A small model that answers yes/no questions on an image's attributes, trained from scratch.
Training: adamw at rate 0.0032, 9000 steps, batches of 128.
Rows from block 3 of the image encoder, named by matrix and row number. Each number is 500 + 50 x the weight over its row's rms, rounded and kept within 0 to 999. All counts start at 0. Numbers have three digits each. After the name is the row's rms in percent of the matrix's.
# fc1: squeeze-excite reduce (encoder.blocks.3.se.fc1.weight, 24x192), inputs 0-191
fc1.0 151:513575448456557503573506466530472453508509495534470472434521514479452403557443548454444501468494547574509428478405551535565545483379557465520553562521531472535454400475469457562474489544537509519572476473470478574536473523513526585604561562523493514527483547565546562503476511414511440458535499458559568451534438512469468524453427514592556516496405470445515491450540473539521530579546468439595541386537586424521533490476542510502473582384403399556392552524442529428498481487592524515507480507497479560502463532561506480426545522489402566442607484414495504506501497545508409444
fc1.1 021:478522482535498501510467476489543466504636479585484506432526518596473474515501474490524481444504412496569500461519425498545527538409471476475473470478463481526512405536437430520555509488477445547605538541538495596520517531478567501519507533556505540532536492452534483586435422510494450559502501470588539517438551512495505433516490530556441497550494551555536591548534526556476606510388478532619463411475523530472469543469478505523589569452436405532469518481517488400542513480544556566496588658512436543445391396492553582497578502560508538438504606493559504441564535604477521475
fc1.2 183:490510438416536551511535438509461503520488546495527438386482552485433430550439551422437471449505512588555438537396513540535505479391539448494568516559543468546426457443467445550466529511580484510538522477449488548546458537545565527552506503535556528496482536566512551564436521420513491472485477468491529476563454537490433545458413473540518518458422543474523498461544507561519576524536461398563491397534554434551522530508535560481489522405432456557398521542413486394551555523530487523487476488459522557509514545558513493391516582520391516386578469390551536549476509496455366449
fc1.3 031:542493539492500499525469549510507451505588484499487513535520516547559484513550455482577560535569509540532521429473463461537542501435539518470542604512495538556564558465549526515536558537498415603505591534519525473491582554612512570507479473384604570571575462543567530528468468528518514511518515539547497527449472508494505540505510488497575592541429470578454456619418595586589566524577525522567492487525534502448529525479505621574601553533563601391416569486492533492560538440499538518466550540533490598472573505523608524533546565541431472533473529543494555452554576549496482495
fc1.4 134:521556453427549512533502488517477458496553493514445474426528520462455450534455551448448503476553538581533424500409525519524544485377542491533566535519513509543460445464518453507468500538544497589596480536479499547525461515519551593548544551528493536546502527594538578549490482427582428483535494475535559463552438504502470530451433492600565509471430495459492491445525498534529599550533487421604531395513611395529521493433539534531499586393425477553376546525434516424475485474546518519478482494465486521516474536567516515403592524493402590407567487402508494522550513590514396497
fc1.5 043:470499496592442584499461459512524502557515557526566569500544617568541442531513521499534546602501500532539487495438571498527437499445546461429447492573495480490542630489582532586497567477484458495489549475456626495484445549575514486525483420464550550534645490516546446547470505512489514491430558551420478566541575496561591546522491492496463552474464534533557479518422503573596433493518500472504584444481500553472570474554570583473574508498424507458442461457465534522588542496503507536508599529553526509540489567564519444481460564628455600479499514497507569531438601477444434517
fc1.6 021:415531487528502420589442447401610435527536495611512543434595484514529467469545501449443595614413497576534564447523493452533517496470522429527475535482501515445543475406560451525452534436518457501492476505528583464430537530540496523504579489429539552554544478485468489459432424455446587456497518534492506485452489450552563514509418563585523572527522458510535482564487491488551468443505428511489488489460451499447469411453474499509586572441507438435544492561438474589544521479623480447473637516527534469573506518590479474517562575480454513477615464522526515510519571485434463593
fc1.7 024:492386520533481543548469516476499499559554561479543590529472603578558524462496450510535477569527457529528508542463473443535454528408547543505426513484406523386550539521583527456572563449542466593488573485613639453453549479564495451493385512462508562471551455508516499546509511558446430518517533559485444540424589513496506488537571451471415548565529556634513508537474545545579570448452554508418443536424558495495475540478481569582611480557531541515428417462493540458516573498488536503436571568459554489454547490510506495487503543516420553489519504576484532517528557502519547524
fc1.8 154:563492498556488456492543509524435558412424414424490487574494405445487549524486531538552472462523507401435491449558509554520542445581478541496493517427524527519518487519531528481450423517451551527459441477474425546517503417431448471429507487490432422517406514444502451433603523602456549550519449445501498474467513508502497529444572452431488466505590471456434495462502435418423411495525496551452474543509483484501433530521519414545441430565509550516567543493522432548455457478463467526583425450440473489423469505475434475578461415414607448554448448560416438444513421488551634493
fc1.9 128:513529448423569511527508462535473458508514520535482471401511532465440457534448543423418482468534532590531433499408541525529551491383533458554557521511531512529449459451497438531480507539563504545567482460478496537531483523533555562581539532536536530542495528603533562561482525411539434447547487490523550476539419536503442544463408511574566498483444520468490517463527506535518564544540466402592536437543565414534522497479555524509502585404428456567399529532418500398516528491559484539422481486507486533537497542584500501402565562491382571396565479384512503541520496530512352475
fc1.10 035:462463512491489464546443458516554479515554488549543505470523475539492454475549450505491532512581557542623516586491554436426491609501453444541482459480486529407522591446578492470518485479558492552513507542528564420415506487493556552497501556413551541547556537433601458618461457540540504479472528516523483555412525511559483431578503571535610557567526507532494474517528536489628504535445508450544522486500586454399489553517531507508568517514499475431502441504506483518437513539564557565423593531529553444540515520593554504457549545539538659456500549445597486556505495591472416583
fc1.11 026:499539521457467492534459544489611417583525486506417480538596561544564496507502463601547492544496527537533521560534417462455454622541541449494493521557475493489486461527475473469548535560518465552512590598555558439505610510522528573562421548437521598396540539461573509525531450513464480459529539600562448485497492457481494444580504569509485557606504477546571483571539503537576525592457526516479526514524545536500580437422455514481568574545530457446516466534507592541548530505552529494427538601565557475524626400436544545558487492563550581479474594491493540490527503493479493522
fc1.12 141:511572435461596483565491483523489455508530504519437485460532510454414471535454569461454473453522544528521418489403570547540559513376520507540562513516483460527446392496504463486496494538551526553578480497470487569540502505494524623585567550501462506523486519607515609520513475429528408466533495466536584490560446466506460498448468537597555520455434480446531477448515486557522563580516479445600553399526586384509523476444531498510488577387397425600382517506424510427467462477534493511525475502497502508515449522556531527429546505469421563441588490426502481528513493589496448488
fc1.13 021:490516565567517470439515436480413449415550455554442564489534504597498450529498443430484476589598487514536437550462483450520609473455454522433499489541427591513541471583510424496549418536538551540591499582530525577453477567544485495543500620546567593513543519445632438492527517486530430502569487497597526595487489494545522497553540603523459475527590482539533520517501456539464501475432457509558479453505573552487536482440520552537527587490525472545437503467439499528486523434579452585484569619494443452494544499447577582516547533528510565538505573507505556556555536564516467470
fc1.14 127:550470504499435434528570519538445520434425440411515469544481429480505580516488495532527474456513528408453518450569492538538537443588519501544458534420541564519539564501551524526451447510421547495413459465466450545520491434458455439404494474496498458544434526404556451441573561582449584510542426471512470468447520524494518548463525473391485458538582462500426514491521453420435417516569462560378517556539465520516438534562516439569467426584541559482566549514501407555504466464487479554531454457478447529415538514503430458561456423453587446556454455569433453421529447475559576482
fc1.15 092:492537461408542489536509458500453473505510508553468454371525508467420455516459543389419488456528522576533459515393547535558541498410502439540533497520522475536402460444463436535502504519556537519539491511477489533516492522509565544575545529500532512523496489569519553550455481431504432453516485476529543532498448491506430508477402499554538494496433518462491506485510527551522558572542454376572530394516547462512533504452514541498509568399454437543420536505422487373526566478559523512435477493519521534545484482557557468389499559534408569364572485352551528524516505526478333443
fc1.16 055:414538505443469498558485484429523476557585536512501508464520584599534476477531486469454543530469466495589541572493484451509492570433489423451470508547494439469505544490486489511536584448535465498494552517542574443423499564630454514548492417434533574473634482525515486506383454443574492480450615556457506611439459463542485507575446571542495566517424510553503505576472602547595578500511465461500516465490558554463567483437509609490574529441555524460478476489485582468533557508542510437450562565545512504519491497536581523479549538582456571453555575460558534549468583512437430501
fc1.17 020:412502461465499407547514488372519436551628541607459551500563499551563476487448563549441481490566440449443557540456548391445484466519454547513522432507430414432503532456488483480546516440565521481509515488601497392479474477528461511589516523538505495500431523512535514475510457462573543424453608531476556452508423460478571478589451446549490502604504468512518499475525489485515472411433443517543513494539473463508502490416375462442490561442454449483549418485454465545542440537486532409408535482565432425522486468431488498521489559481500511470507505581604521575565493466575528574
fc1.18 119:543521471534495424529539487543453545432455436411491492586505412449487545536496539530537487485487510396433513432583524549520532458580509509522481540417548510525540481476549513487440429509427544511446424474486435553499486415421416470432507501492440411531429529470523477393568533596459550523525479450506492488466498497518515536455575453453518479467566441436431506461526435409436420505535494550465501552518506507517434523491535413558447453547513552522553525532524441550456439448498473520551425426451450491440482538515419473577494416432607488578440441574411422438520425477520658485
fc1.19 155:531485499547481445506542503504427536422444420407497497568507407452494566508488522528556468466528502403451506456574498533507542454589484519514487520415522545519520509503529522488460425516456548517441430499494438536509500417426445443409503483477437421525432506457512451413579538599470569529527451448510506479444506494499511531457562451406488447484589468450439504456508433412429416501529489555438480554506477499514424527519505411566453437570534560501575536517520426560467450476464470520556433451444466483413492510479445476568477411429611466571423456571432415445537415515563627506
fc1.20 108:541553449536505440575491505565457515461480454481426493559514414437459516568452559524522495483541552463443446412513579540557536485497564500532516558440517514535539455514520512524458428540449544556476433486469448606543491441432477533464553548440396464562449551514554517396579508537503434477560454441567485495534479435500527524435540468527574503466495421438476449436511422465456455561536519541493555472581599453486478484430554433564447504493414479522482532483485475516415375433528480562550452457421414514418454505571453498538552450430541570542495454530410424432568430586542573467
fc1.21 131:539480490554474449502535486523453547422434426406536497568501421464493571512497518524547477474541531391461495457578505536510536458602479517504467509407525532499515526508534523496453422510441550511434444471475443524512508405437436455397497471488451411518422512431498445428571514584453589519513447453512498472463512494501494534455559475410490440500587482476434518462507437413425410482528488555435494563507463519504424537558509408550447426590527560500577531518519427555475463490470483502556439441462496479420489512488426478570463421431609445564437454568430437461505421476557635507
fc1.22 044:450474484495475535440505483458522472512542526518592520428406557541505524444480481480468488526374498484545562519498472481482489518530492472479549474516480466505477587504449479500520596493483489394525579555513527325483467594522539445564529455552624553491525485532508423550450521496628599491518544566505478461443477542463473457607492545490475531570492489620533552598501580458555540513409502438476464529485409525559504456549505546451538584557565530472570422523488457412528517540508506484404549526547512514533551482462512515482506543543509401488537548425536581524438541368472409489
fc1.23 047:447506528475499503504461519456586465619590538495483521500523585559525490523498456506506567560534438510566543551508451458518466555446520489462512512600480480511518526446498473545604643510473441538515559527516571419492543547598501588591483432458488608528602478527480548516423493542513484474476568579519466519445523501538500462592507552543451594516451500547549449570492613576589568511488485512520515521534480543466575478461477636455571527504509518484490522496524598522542587543573498483449580586576525543570541475479563543496543483594451481519535598501515590524515586533444463518